From a checkpoint of a small image classifier: norm rmsnorm.
Rows from block 3, named by matrix and row number. Rows with one number belong to one attention dimension. Each number is 128 + 32 x the weight over its row's rms, rounded and kept within 0 to 255. All counts start at 0. Numbers have three digits each. After the name is the row's rms in percent of the matrix's.
# q: attention query (model.blocks.3.attn.q.weight, 256x256), inputs 64-127
# k: attention key (model.blocks.3.attn.k.weight, 256x256), inputs 64-127
q.147 093:139093123161130118090169114121124140159171134044141127080172097134163175189110152138173170147085178112218116133113101131080146114115086199145188149084169165168136179098134080122140082113154113
k.147 097:072107068150128159175177126121158110100115153169118156113087163074167106064124120119139100122152069158124121132146106123163046081043149133122120153114127106103102075111102098137108145047107130
q.148 095:159155175098062201086138155076164141156071138144137106128145115118128133074177129161139117154108104152134070114092162115224119172078146127099117099140128058169141101104142140134151153115058120
k.148 101:130150131094181162140109138170150068096136106113160126149198098144146135158128130150136146040108145116097156104077128147107128167114093103095155159054081148131113087142093159146145113148090125
q.149 113:175194093091110165094098146117135130075151108151122157136120115063148116110216093123153095131113103145128110146136136126252091191124137105160157075146103094126124132134156165150080129084127118
k.149 112:070144124151175133120121156127121146101193093142177143087138122152083120138111146152132094161168107119122098097120182132080112102158186101155127150124130125128141154105110134141173088170129114
q.150 091:096106126128152089195139146174178110114099146089158123206115144130120177120074155161112196108174131147134137135110108189137155070154115078192192069154106115139069103070176107098101130147178169
k.150 090:130106108095170163131123161088103135140148147067160156114172116164108086128111140134126088139102153174127167085073135125172140128148110142181078097166105109094124200123134137076098124185194168
q.151 097:144100100103094161150116136129122112101096152119107133123110110097143094148153123109165140096132143141125112096104046097172129112124133107130129181177121185120125111154153171135156090075156151
k.151 101:169109139149171115089107063136131157072141148124144166127137096232134107155156186142122133113163110142122170115117133091153102139067142127143139156151134103175114084150093162134149139167108187
q.152 098:126112135134123073128113100136130132151124151101099083142100107124141096116083150127108056154118160169148133161120137128127140135148125110171083112086158091097113115082180049145080108145170113
k.152 092:144063138164126091132182136107199094154102082129071159140092133120129135117143118138200124163125168156105141118177189155166103094144157145197130147118113180100117144088129101121117107147162165
q.153 090:100144182106132123104157104067149112173180096127150081104106112119177118108120114147113162100171101129130141097158119104121151104140132111153158197188114130120166136122197157093136119106138166
k.153 088:142176136146181167132145117114093105094100153125171091158160126079139181150134123136123137156148152124179118118115088111132156200103151078095158128128066126080112134113130150105083127103100110
q.154 104:142167176126115162115126119137153152151151152175121103114176151163170109106070120139102127151168167097145133157129184153134142176097141136136158102086104092127078106096081079147112175161104118
k.154 100:063169162112149144141199152133146091111153159145095112169121222103145092162127090157154149084124132180081087125171118128129133094059105144125177136122106121142205188132137086121133101186111122
q.155 103:144175148155164133144143119125129206106143186118175125064127097148181104077119133078120070125164073171126212139148169137165086121177158110113053096136107098102073147153106110146155149165146094
k.155 118:126130132216116101082174096129142108117144130136121131109088132126182085129112118157177100104179156144164107106177160061079126069112149111150135174161104163126178090167093072120184067136120169
q.156 113:122105149082170123109120136137183129097149079095103121129109158171131177077097139078159094064105167130146078101148096112094178136136095142171163132129162116109108112107164119117175123142136185
k.156 103:135170159137145178160121143086117098110136088034119166105108149125138129104139176136145110171168178104172153155069098092163085112092161123101176102111148116068128135077135163104120153136143131
q.157 096:129118141102134143128202115135077096115226108083138089149100176123132137096158126108129089129077164080150172063132124104109147148104142174080102162169122106123195141114170151140139083156122144
k.157 106:079177127061075152124139141123108121156151196115141126100152102136124118113065125126085127055141206090130138161094078135082089180044122127102124137099157109106143091127176159155106140110139101
q.158 106:106186158161161126146098173133114138150087207150163039120138108145122108120109144141121193155153103158139147146124133169107142153134148111183020122165128057130098104101129116085082121140142081
k.158 092:135151078148130141064176083119140096151102143170145057152091172154181104181173115153086149099081128148140149147160150132087126074181144109147105145115082137180114155141119139099107074111093183
q.159 091:124106122099101101112181142145099173078133199135097149120115120090096164198136156117112173124112125086111214177167107102109085095176086132154093073073143186166176111173134145159096114133122123
k.159 100:139116098151124070092122105150146178119115161170086160145089141119119153105112100124122087170068181089206102130166130170092145085116090066127123178170163096102179123141166057140122108107147117
q.160 086:146106123109179066151127121189126132097140142109124157153134097146192138079117137120069131148126138143130138118156051121076146126125104114123187185130144198149140106142032109194136144084102153
k.160 088:087100151093171139168166110053110144083146043127111157118125130130110154172131117088067118129110104103099143096166146138146145113119104131115148173103143162103137160087131068149104106230128136
q.161 107:161143136156094072149106139084132163219155131077164109151132088147084179141123118173125065116115153147165095145118106110047096122167066184131061162128137133053131148093160123149131178134151091
k.161 108:129107112075185152129117146101104085099092118154189121158145125135145160143152120103137137112162102118127138135109184184108255163183163105156141104195075054128133106153167130115092122104107121
q.162 089:137166116120168165126166152107135076121106141126070161099093141145160137161110153148158113141117080126135158153102151129110104177142112148111111141168138141135108122092172089101087101138118130
k.162 100:170161159133074114096183128198183154102131073092127098152110105151142152119151098107115149155128149117102124113165119140137085135116116195122079135144138165150116161143134067118139122146221103
q.163 089:118143146150113112112064160100098128144123024067117080147099072104153130152149110113154105107109078176072137144138170139095153107147174100141120090136119130107116132175119121130172175164110171
k.163 093:135137146135116169119093131104109117127120171163149147142129177136150113131110106105140109133190178113133150127078097104095133155094148114090154078094156144078076166158151134119050143132111115
q.164 096:099119130091084179157115156089132160106100172146096150122097150135113150143128131134069094144110129094080153119134120095181137130148110164099124175092118071079141137051130087153142123167116078
k.164 098:124107131096130126138138123112140098126102178115070195147117146101128114125125117189146106100089138134106086173151134112131196093136131125112168138178112134180106151091146076089121189137198151
q.165 097:075118113142119151154222100114123122136140137127143089095092097120145150144099160123140157097134124100116113150095156095077097134144214102139080090164165130083088169132148148093129163097138168
k.165 093:138095097122129149080196103150182128124119153122155118132119088139119091091126141160166061053101135171113221115109120180186122122115121123146100160144085087145156164108129063128151087143125090
q.166 116:110106114167151027133112120083156115193141135113115104164101112097149119117118075123122101149155131127112067110123129144130130134136172183176106109116160099052136141120143197106176060141122138
k.166 101:066096109129151112125100141111094135140146170171144187114119145079161088076186134121152075074123096132154113103134169127137140108119114126110133117198053108143114123078156109125063118033152116
q.167 121:089062128143124122218172110147134145130144223109125154062112096119127169128127159101116171171093114098143135133097141182158066109127121082167123169065158158145097204105135084175118144079183124
k.167 103:130155138139138154115136141132123111139165147107145101115153117140106154098096163135151160138071129084124176128157076134157143090110089191113134140139087090139144169081131118140095122117166128
q.168 109:150098159144119093108147107054140072226124155140126160138144107161166123107066126133134102108129141128160118102087063082098108132147127165130117128162147155037126167111148134093100075138117126
k.168 098:150058141155087101102176152164163127164097114148106160137050165102091137112152116140168102138119109149134151037143143181159132121155129162134122088173070192107133106056173108060151111069185160
q.169 107:116077106152078169106134124154161100120119126114133135129172139110176164183141116121137146135077146105120164156167173141121097101122091100156054117133101111173118104025126103136143171090159068
k.169 104:119165172163145132085126120087136180099138115106141117188135097132141150167129136075119171253175081085137138165158122174153118093155132111136126153156134137115127111139100128136083158166136076
q.170 087:082143132124146116092181117078101214090139181058106116091171113135128139088101134119088140136115156134122167145130125116171138098118151099130133152066117187105090139145066132175150119116121110
k.170 081:114148113140149156031185124123140094155149192099108128107132123085122160136082150132127130104114165146163157111083133122147141086147136158125241089091157141153148157095118092103087162073196182
q.171 092:124116159114133181155130086175098154147171043145119092126101125107084165112181179121071172143105117127132101184160152148126121148144126113159106165133136110099106092141111088109123167144104115
k.171 095:096141126123112175126153121093124101104133140139117114133206139122161171179124128044122136100129145133149102134101100141155149129125104140132146136139110073088103094129081104121094146169128095
q.172 097:163123122060131135093112098123117127080189125171147095130159115162153108074142160099138150119182150189123208127207149143136130152134093077185157083170118132104112097162114145064152058128134126
k.172 095:113084119159186076169148132150129082153104113126092103087138067120113118106119163102082153090193068149121151170115153116147100143140121076126083191069179115127108141140080123183205072129107142
q.173 079:071154149128207130145152117149130025146138080122103139148161127121161077127134112176120143163144072130128088119125167163131150100124135154142107143140151123154192157138131167145100103102096085
k.173 087:128141132130078129150088148163132133107160055197122145110137120140099113069137147140077121132122136138075140098132125151086065195149129100098111157127125125095103128127105070143118087188150107
q.174 081:160105097130085087100146132165122180145171128102185144151186189100084095109176122105129107077165122184149083158143130125134174138165068152129169155126137125043116058121145099138144096152161104
k.174 090:092076149129096104100072116122054104160119088121107119125108114138104167120144130079122084154084127145231181153108120134122121144136098116113143122130075151143174124094091162144125110123151181
q.175 092:152197127069163120118134106138147209161130205111128138123150168155185158043137141132130114125091107124140111130164150190164108124089131110168110109146103183167134126173123092186145138139083138
k.175 086:201116103117126149181160097139126154114148109156115120119093092148082104118076154104098138143124137105088164186132084137126151108093104109136116146044177142177147176151086132148130126142149165
q.176 100:131132155192106125159127118134156141115143151083143106174096141138155083074130094116161121061153140127111156049129113189101157085130135076095155070179133105090125161207140145126121132150091131
k.176 103:165158129128154151197065138078112105115141149158160120121168136133061119152126131158136148167135121065102179085151103105112070138178137063149131082099102109099139150116144120093147160137116119
q.177 099:106136146171170144186067147158145119116097047106106161150104127101110167094151118117146162144180076120129136105145185143072135161138157102168156100153182113131105135162103140058150121147115144
k.177 092:118210177094127160153126109144130119082131034130124156101166190113108114138161114136129096179151174070143184095157137114181094162087161140137121162151093077083159109133126132138117128138143099
q.178 097:149155141107109097083093124058140106151126131121077144167186041150169151110147140121147091186109138149221157129174134194120157151105117124165085106148151168143178150090136112150178110063089107
k.178 100:136153125104162184107153126059096124119135008140118158167113129082116130095132138075092162165184091110125086125067105135128184122143071072136102109136164150162146129192192116207121059112117093
q.179 093:114106167134126166143132115180062088106107125141123169157117140116090089199148083073095125138143186131142146140082134123107113119119090082069165153115112135142142108133135155142125093178134133
k.179 092:100124157086118145115122121182074136123146107107154117092122177156101153123167126114164098170113122090163093075159147149124084143100120154100129190161093152110159112088116158135110164150080124
q.180 092:069122150138090079071131151116154112189098167119177121137168180127166131160124062127134111113108166100132134101127138111155088051108099146098068125091074118142143106121141158088114110153141147
k.180 098:149121136173133118124080116144129151145121136111137135163133127170078175143113129154099087104037166133125160127179170088109136130116083117148121167076153146127144171137066115125114136118072136
q.181 096:166125183126120178185090094152157191096154086114103122115081086074184152062124124130142116138105115088155143137152088086142158113141169115089160125127171162145125139151130095118120206084114141
k.181 094:159158160071116202144125126137160123094130138145145163107127090136161089200135056155133101134159131105129183162122079137136152095148161091130137097160106096125133142119138116111100087138182117
q.182 096:101120132126107122094141121127116102120084165090103167076091123173093118149098066144157123108114128173132082090136097139196106121116163165120125102124085167110170162096202125135090082161127075
k.182 103:158123134141116094084100114122145180117126239109126192118111060177105104111120125131172124155071153111071136163100115111127102107132121098087226166114098102097123161136093170112152133086135109
q.183 090:150139206125147124088135116057135130156118095160080132128109168113139147074130153133082138213116154094130057140133114045124132142158148173138134168153188150147145061152103119114100091093108105
k.183 093:139145088136116112142126150157141152198097087127083190124150136078073165127155106139127111101141161223074096138147169155126166110170120139169110218131114129132108046084113062104129095172132106
q.184 093:123113142116149162119094189203140091127111127126144132118141167151132162154145106098143130160117145112137131159139174136060145131147088124112137175116112106085122139088127078097128141080177114
k.184 092:123125147128144082145106146118131107041122132105169128084120098124089097157110132082092121164081146082136167167133145170171092221114148106130145127182073095169167138097119107146110182180104095
q.185 108:165112112134084126083157107178144134136107185123121146094165178106142106155151116123102135090123038116105150140110126112155079131163118127081147159116058121113121052168151147134106177147151099
k.185 107:131032164095189139181105114140093175196139101132167128140100167129083179171128093132159115129088132153193191098145147112114092096131141163140125143090138145114079112176104194065088158115145209
q.186 092:107116105091189126171141110202134139088134173044113134137118122105180081128119112066152136112100089109132095122084158168151092077126128145120167118064075169150099135120108095131114134163096132
k.186 098:148122060139149110178139090103147140051158178115167144094143130150132120150101136109144157078100121124092115171246084076136105078114103136110105126076135148168110192145117104134085181156091110
q.187 100:139158155125169154178032156111164152208118130160130119146099085110122105156157131140162139172090129126119111126099114100085174094149137145109105140122184112137146132090130064114110152120154148
k.187 094:115182147181111105142167100111088132103152156104118166104134147134099158163109135189113100146121151161107146150113144142153107144111079146160051118106109142166122150154165105106123149136128102
q.188 104:073122111112089143118146065089058071106131109144146173157166107127080077100149119066100101155172158140185162096184162144116140153145117096148096100151133108097143123184135155112127050146122117
k.188 103:106091147124068150102176135147113121106140076106127136121130151091101122081129127134104149124152076179104122113153183111102130169155114105112105166102174163125183097129125106136198130140099130
q.189 096:112128126109125148167175081188121085212173039084159177142158153151114185141115143091101144190110126123144100140116148119106085113133180143090069202127075115077134085173105131131148147126139139
k.189 094:105092131075149170093121160147096125123132073106168158131138155091118143103130142137105093138058097137188123155122129155129155159067129110128168140072116162090151153108124098090117102157131116
q.190 095:110119134068107126118123085135097146107131073051102118129202119119179104103110119080120104146109167118119032132153064099079174137087159175137134134108136163081157142127104100119156138122090149
k.190 107:128083141101130128076115112098095144020128159084144182091105136112154080127165128060151105121117072146143077162099153159192231105125086103131095094158114124144126175104164122161104168129091114
q.191 097:155115094120163160102142134143135086095096141114132178124098154087075092143164111144136121092128113109160145157152101112161170147131077142093099098132110092120144145126132134113087105139071123
k.191 110:122175120151104107131168106157181120131107114119141109177148123117196102098145127108181168124191157116095040113095152105088108136154140151114145135137154154116101086226129129149144093078091132
q.192 099:149114168089172114139118150033132127079107141124078118087131098137174150133129124135121148116178167090133139108107104131069113069138128153088147145117086154216118169139171176136170182148151145
k.192 103:103145154099140135086183138147170151157073124100171125110107129086166160183100113219103129041159137124156163089128192153138112116126092153107146129116129138120092110103161042137098157107153150
q.193 111:140123101117124144207102094132090144133115100154111130172110129165144138183082116060087120101142152069142138147167119096113148130157081119153149140173133155093106147108206127087124114099119150
k.193 084:146184146185069151116169090157112152107149120139143108161167121064138136096141185181035142158121109090131137131147140121129074141144140114123134162096110155151158126134091149091134143091139131
q.194 106:113106131100120154116082137098106111082152143138134150082134078139149151097144162148183102090146107102113110046152125142147089078141140116135153124153114090131128180089116139143148159166128097
k.194 099:171083133155191107120130153108150175176125068124111134155131154068038123161139123100134146103112181116101097136168158098174132125102109092134104109115139168125139128093112135120092133140089103
q.195 090:146111108131170150123159134101138149151155135088125117164115117178174110182059099086139186151103156139163138123125168137126128154101115118148123109078119142036111149069152092156100137143149144
k.195 087:139149096168094158099114178139106109152157112077097181118173083148154130143101119127098150168161148156152139131103146155123123124176134170096119130147143128043174156143119144177137176131116110
q.196 099:111180159137090137081210136162143159159095125151143064139132163168098137102155122126086141113167151112110158123143173112160145127106121150091145175099150114160128127162080102146136118124095184
k.196 087:154118150094130117131087196083136164158129141127054121093150095159092148110144086125172104132144162067102116136171115094106102132150133170137129107128147121124119164174122182117100132117142155
q.197 081:121191125147142126117111099120100148104111124119115125132092113084157145104090214110032150161078137119175155145136130106116151114095139097091140129133136128179121173090147039101089152158101129
k.197 087:151146123174081104118150148227138091143130165117176147117082138118142119122136119154161127106100124173133108107102151174113143135166164160077101128142098177165105117078168075100138188056115112
q.198 105:137155148131129100126154072180127120140146148109123140157191127189136081118143087100146059115140130126128139112113098177115135093166185172107113132149154107121138115123104153108154095107090144
k.198 095:095112132092167152106157123122147150164132182111208115108056143140184138145073171210125134120126145153159121167083131168154184135066120122075141167193142091156116133171150068122097123124132124
q.199 088:095122145149091116090131145134152132071143142123140149147112151124082121143168127174183165106131149196116109095168131152175108110161093144150208117125108137155159101190118172096165133137182100
k.199 086:124098107107128145117119107116081140082106101134029170156161178082101127153159119088119117090230106154152124138167128077214105148177071173161093132106162114132147121129182128141147150196132143
q.200 090:083177100106112088117164105115135109115120199107158097155090111188182185093131159113117123142158117113098118134125129129145140157117098095123119127172118131096120163041144132154185093108145182
k.200 091:136122097161088083096132111183151095155141114102041111140156174103197098118118135164179087156119070151156163155191141141098145099103164183097126087108163190137182130097084131106177069138103140
q.201 097:120162096141145125153136088157165140141123175144157097147133124149184137140114162044094191123137126074119119098081134165127140134043118166140199149126095116138112124077152096139177131130055157
k.201 109:130140181121124124105127137107122131082146089201042183161148162116122134171165104152099097171129169137082110075078130107131110145158164219142093148156138160161153160115075187143158134127100117
q.202 090:195142067165118070124094102172103071150135115133124114157177101139149158161154129051133102123192097088121121142115099104075192130157198103145124145135122091100123075103155164124140084084098159
k.202 104:109108151130143109156085112112161126161128127146101153184117110126075126132151109125078097194135115107173107099172146116169126119116186130150115182120099112164154124120063155124182072124129082
q.203 088:163139133094197105139134087141128186148196055138141163158176093131080151117178134103135079147104074120137099168141115141091126182119122140172099087165166186142137119131088154160121126051147145
k.203 092:094108089103152113171065106147171166076146101188086145105103128116117084158126133133065099199099065088136119189109104118182115104157124151076193143070132136106151115136146143127142126126122152
q.204 089:128153131116145156087118109123153163141063134148115130146123126120106173137143218159129132090110106121137161175066123120086150136089127101102132086121186135162132145149091169156116152106129153
k.204 087:138086118142110101133095124108161162094096123160126150121128135066139186127127150121135111124090166092181130129150148108114147130122108190126109112098208148217133112095116140132115111104139122
q.205 100:125118115095132188135089147094142131124078143144134166121122101174161164127117111112119106109144088155180129076173107134139124124165107109135149138189128128088134154146147122137125098138087133
k.205 096:167145133134199123188134090046132167169134132172112138174108161087137112123169155091150106130098107080145164102157126065091148101155116115148157142149166112156131063164123185111171065108137105
q.206 099:092182119117091180081069111070114122110124108165134254134116127102093179135178063098151015067118133163126087109160134171100125134136174084155143107143138114156130177157115097095124170095130163
k.206 097:143146126128147150195115139122105101183161134147102147123115063112143115162179146110127113172110100159150111082085102158145109141115162159133155103105142148116157134212080086102138121129089153
q.207 103:123145112140170163097135147183126128099068111111094132121095119155119107085128161149082146124155178111097157188115145162076146142154060078085086130100177190146098125138139140166114139127162144
k.207 098:144155082098156143180097083129109107114121139117198157153142137133117112140123151104142192112094140103131144110099143129115107053133062077100159114085194085205105087117110147126180106144102173
q.208 081:111116151148161094185094162103128116188091134172090128105095121124136140136146139137099169176100190085088125166076103144031147193103178135054124119120152121075150134098166160123140066077153156
k.208 087:132141144096131106121109110207110109082098173100075128146157163131169154069112144156076188130034125082132155110169121104110084134125107141083165087096164206117110142075131120128186134111155149
q.209 087:132139087098150130132100096180111151092166163124111138146098159171110111106167112179120059160140061109133104107034110137114109104114116151093103123203139104168144136141147163143101099100071101
k.209 093:129092087100141182170100119113145125134113108121123097204119160120148168128162163170069148162099164112072119160102154112124113162058123140114172167156165105133062094102131151128172132144139132
q.210 101:159097121101141144176141144116134119109170128119070188147146086182142090163070135135118176195153097157146143055135146160150153118123087180141153144142148105110136139130174076114148082093081113
k.210 092:126104111116090064180132164092141128188128148158103124136137168096110138159174127135064094132158104082133129111133203162126122113172193115097158125149131146071136100075138172121146120093070102
q.211 095:088112162149123129075065147112088100105168182083116155141126116128100097139162094102136101131156113059139128093071098133109119144091118074134128131158125064141146139099145121142122170204124085
k.211 094:183093127149168154086099124145120159078137131140132180147103125092150122116143134105149179137127098092120152172135194143202114129130085178085132165178125191145167191110176096141127122166178093
q.212 101:126143146175125112156121143118161148078139145106107152126132101088135190107083150229107101152134157138105150161106152154094109165132141115096111101093143147126136132125103103085130103135137106
k.212 101:097152136087083103194172136088120105168154076104117118124140118160166121152111147132142107115128152137120106116096162135117132176122135143147108102137195150100113124139135124162127138128108168
q.213 088:116095096157155092169176119129095117125158123124060146104092117092094157129114108174104055112144129150138119129152141150150124150106152157138183143099154124135090109135107045115150130092139123
k.213 088:126143157136123088110149145100139123137106164149127144104121070106130126197098143158144073173091142113130109142122159136118166082207123142152128061104098162088131147112106140115096183111094090
q.214 094:084104162116152122159071122149114089114107112141126127143074079116120154128133139171092150162127158126149198164144139114112139147078066079136171136088133153136161122090141141148156160190158183
k.214 103:168097166114124157138110101072135189150136079133089150142128071117041152122173133109085113123122175116069117080112094094147115185134092071108090122057156144134120145187108168112140171111153132
q.215 117:160132107124141104149172144130135140161119115146148060124159128211145112135061124039110180124160174106138162091155145130117162161149124100131118119139090108108096098164170062119124158116120140
k.215 094:133140142101135183091094107103117156126150116119162118104103072175111168125135089171070151132163158131127119139090120078138142152136153133143108154055068067185200116173069175182123167164119146
q.216 091:141106124108144116125112123131173108153046038120144129119108158111123132112127114122129129155152198164104170154141205145096174115137153113144133112114138147165131108117137129114123071074162197
k.216 086:125142133118124124140112058127147209188143156155148101137165149189073081068091107129142117101108119077146123066146083125169133130161125120136126136132137109154124081183124142117124135160122245
q.217 079:123154138081126103091130090093136149142123117147141160129208155084145127096082198145119112094087048191167095167128132130185124137122144169153154106134168105179106109130105093164097138106127156
k.217 084:123065146127126158174189111139092158125107101124107085117141108159107105148134124147145115101100143195099068116132117115132158085162145133184167169103141099161143150146105132115098174073084129
q.218 095:164112096141192139110057092087115106116144101094133118094185116106049111125157063104141132127089126133101122125090138110127141133115159120151146078149115073121143126143119195122092133124117124
k.218 096:109128124116131181123127093123109151081139161126112075095126130157209063106144097122104144109124087142112172156062113144148146146141079136075098113115112090145165151173126106139081186113145131
q.219 099:132152136105101173089104088151113174153144080133132095179130149104154153094130164115109112137139122117187100161160194135123117125089113121143140127163145170197151130110105057109137114148128154
k.219 096:120070100131178146117118140159191165156173087149189078099092149129105115155090143132158133123075157128067089107114162116168126154123126081122126143163142146098137133117146192089181120124131137
q.220 101:124160125125158198124106116083133176080093063115160114106140066095083143112131098151131067162110088201185121123114112144170094091066145145123145156144134078159141134109092173103145131148094094
k.220 093:128101110109047109130116154137161105194159108121059171137102230076146082130164072109151090106133099128163113114174138130119140122114151211080154199142126133153082133118173106103105061144129124
q.221 081:148129185138136140094133124111131178171113131116137067073127121105166104121142134109133148128106106084154157122129097082135105110077128081138090152171165100145151093057167162187141234150124118
k.221 080:162114152127092165114114140209142148082113084149138199126080125066089202126175113150143136145093107171101097117148106134124106107127076151112147152121187119086107181173116105118139170134171080
q.222 094:152144086123135111131081131126081140166113082110140050108130157119159093112096129059081128141184143104160140122122119152084155147125187088150077135138111054116119094102194118110109095146094138
k.222 097:166085168176149151170129132145148161142127186074184177156140123134075164128154074126117131161109176114165119141137117141131147140125172131111100148083088139198094103052108127160138139180105117
q.223 107:090177156157095083093158163128145090136147187073150175104120105172144121091103074142125120149172162142140104083161075102149111149145189097154103215162088112135100099125179139110142151167070126
k.223 103:166124131123174153124118097167114085132110121135101144144121093093129098104139156157150181160120104131090129158182132089174069043150093168135199200158118127111114140150140115094149085154141156
q.224 115:156127054091116169116054072143115098142168152137121096149091126156159099140124116128168093113113095131149089090101102067084100160112123130146072119150111055113138114122202099158072176159088118
k.224 119:129134158104095152153157171105092147138116119094142091115117128135088150099060158164136168117154145157130111098144143105137166128120126151218138124144135126047117181130097064142185093167174170
q.225 105:161079121123156159099100088210124117101123155118093138169154130144239107148153086124135106128117121143135145100120130106161185080126082049126133140148129125156094112106110137137140132121148142
k.225 099:157064166179056165211119080082067147196120112110134125120069077137109106157119145125126178072101102091131118105116147118138138101106126135112119165131165119137121127103171144103095161123118063
q.226 114:133097178179170123103198105121131103186097112084116154156103056100121120116090107152121124094139113121221157099129145172125099127098142098164113105157159149122090138129163201100081081116137128
k.226 116:136133198050153129128146105148102110127130164142128113113152070112097123073147162112125120054088160075086140122152127055152096134135173121080136098166167092149128158122160142118166129088096159
q.227 099:122058174156176082137157096083111137082124157139142110129140139168140138179140117118161105142119077152127142205143143084098139165145145133182167173188077114085100124083171120108104138096100135
k.227 105:105155171145109104095145082142087120208064188110143095106166126127104137104134117084109134106083140148151158114162109137075109147123119106141161134095151099152153119121098160175129102140124151
q.228 109:128193092171048139084145154076147104119103133088108109107054090114111151083121145150133124119087152185137196105120126185134048150116186148109159128135157140159091132144117161140107109151100077
k.228 105:066196126120148147134126102133116099119134218174133157112088106116127149138158119127109097147113118099084098119123090129129109096150138089092124181167100120130154085174153141111126179089097119
q.229 117:137117023054147144129152161112180081166141132150123108140092095131159098119105171169075176106135128151126164135073112065100224137162109090130169164143114131134128128043113138115120117087092095
k.229 115:162082124172098121193104108170116107126136122117081069143141083126113170178125137108160078194069118127162186090117152091142134110129201197126100173125158151154111115101115122045103084106121131
q.230 111:126187138104074178176116112144122101106119158133164114099146098199133125139122154138139177166095137116054165097080140089150103175124096150111065128119083119097123166103159073148155212124110102
k.230 115:106154143165123131121154117068147114168119098092135139143110043101122121193081117158144111136102137160172115123088179073179121126084185181130133144115171141110106118112125081102045096121150123
q.231 101:144099113142158113146077120129158120167100110098156134167198105134113172158102090127136184130148106141153088091127108044038167103101118124097064112109128142084167174085078185137122115118086179
k.231 093:137077130149112141073118110179190189116219078145132110150188106171138110145106125129118125086146112083093117093125136157143128126066137119103116101138191047137104117146118118149121102114148206
q.232 102:131135163116162100111126142151135130097102123145076086174076104124169111139150139205119107169150103189130098132151135061126159147158120195115122141123098125065093095110153084100151132140102118
k.232 100:115147128198114162115115171129089104094114155112124162104137095155093129174155143097183114108119201135116116103150123113098116178171113134130180124076145164075098187095135122159121067156194084
q.233 093:130138125169170086166104121130115113127117152071145134119098148062118079140084071119104138055136170190112149042158147193190112129146126169135141163128148103159152138167144122117135092131172160
k.233 107:146064142127138163151121192106161117179165139134202106174174140185098113121077146129137134090124135138129138153138189064135142154152116096118102131129078070165087134113105192133162140168074123
q.234 115:141132146077104135190083110058117080142134130138141123125134134086145073109163130096201118129133120157081107130126117149158097116106221119163094091088077133048165118121160084186168153118168141
k.234 121:113123073110146065178206165106149077156131135122089111142099216163131093110057148186125128113137145165135158112131147073104152120129172140104099155076113158119144090117093086113162042132114072
q.235 110:107123137144159117154058098153113148193143068133157114098116201094142149145125107080148116092150083078152073171196105091042086111100146123122078128132146071125153146192112095134085133113151169
k.235 117:155083088115119069072095179149127141101144094139137161144076159156109076157140098086162111103145136161121127114130137151136159166150082096158117073065075209102139125130146091114130131133129164
q.236 092:122117134158167189149158130155128120147082157157150137092099088154179052151129025108117129093088132162113090117157108147167173140141075125171155118099109140056093095162101120145092117114153122
k.236 110:161146131095089132192142175084147137119154127134152139158140046161101094108106106027130124134155122168186138125116145156106146167148165068170120139131134093059157106041118085114168095161164072
q.237 096:171211058123132124115082136125155113146128170108131143121138129137222130093119141111135175089113138154105175125129084157078114122137176076147108121154081191141144133139106132157173099119106137
k.237 114:114114113110120130162100107109112146181124143134104131099109122146141113131083143181165143091134130090153084134118137108090159160138149184125111087165161132041127189137155119061073122113134108
q.238 110:154120120107151162096112097143102157083137145150125103109092133085171135144136094160127085072151098138189058093059101131110126106063108114121118155122129040192097121104121075111103163146186132
k.238 113:134224117088101139175159169109146155054106075118183116131103111122128185094091197172121173158105135161105117172128134157095092155141099136073165131149118133111101129112159095124163144116194122
q.239 117:134127088079109114154170179107177086187111078121118129091140054065106150125037119115088144110145168134108103134141120084121123165077102164155157140069123126117136105097087185127114144092091130
k.239 109:171175129107104122092135149173200127115141072150150099148121129116138170097181149094112140107070182147152153162098144160151088140110186119080142150166157112126104129123122113122076099078167146
q.240 110:110088107149143155163155067131120108203116129104147136117101124118145159111139147194118104143086103101122116098137127095033105124154129145119178086158118143089195142110200130147056100166139110
k.240 110:131079102124128121098126189135156150126137138160106133186143185121129118154139178141156135124144132126082129156111066173121142160135129153125171173145108172154115157135191071126173096115162120
q.241 090:129130147150141088110149150108136142140067162127029127097117125068154119099160121116120147119116155168176120134142093126183090103092146173153119114064156123134175112140056144154118131050120098
k.241 091:124094115150138208141169113095160141115161092135149097196139163099155138135132190120089171158197147090141165142083126134096111162139189099107222164150156146159097017150180167138146063135083153
q.242 102:099100163162127139103136136099092146087033153118197159104196091167125128163134178139102150106105166131089150153140174168119123121144134141150123101142130182115106171128136087109071099188166105
k.242 110:166139108127193174113098128142148188119150133142135128188150119072088147132147097140105133127177165111077122193107083139091123193113132092079122128163130093133135108183115118177135108154144130
q.243 119:113146097100124124138145166142164124103157111203155083135121182116135032092133200134133138150139140125029082085121151110182100166145135117131103071143153122114109127133163132056118159178135097
k.243 122:180206131153192137123126127125137088164101096120154125133103138134136107118090078099159130094112096073142098126104141115154140171134125138118179171168146113119109073179134144152071096173103166
q.244 104:136134108152086122158145106146141055155129140098112157103101141147126128161075067174120164093110142109114107175134146089063105143112105176066149136118150136116109081163201130155083128133114100
k.244 115:136089144138145155069150148162083113042114084113126151161119116093114146185185144094104040099066138127101155147142112139195104065168079123027146146079130160141103206157158103151135130128139104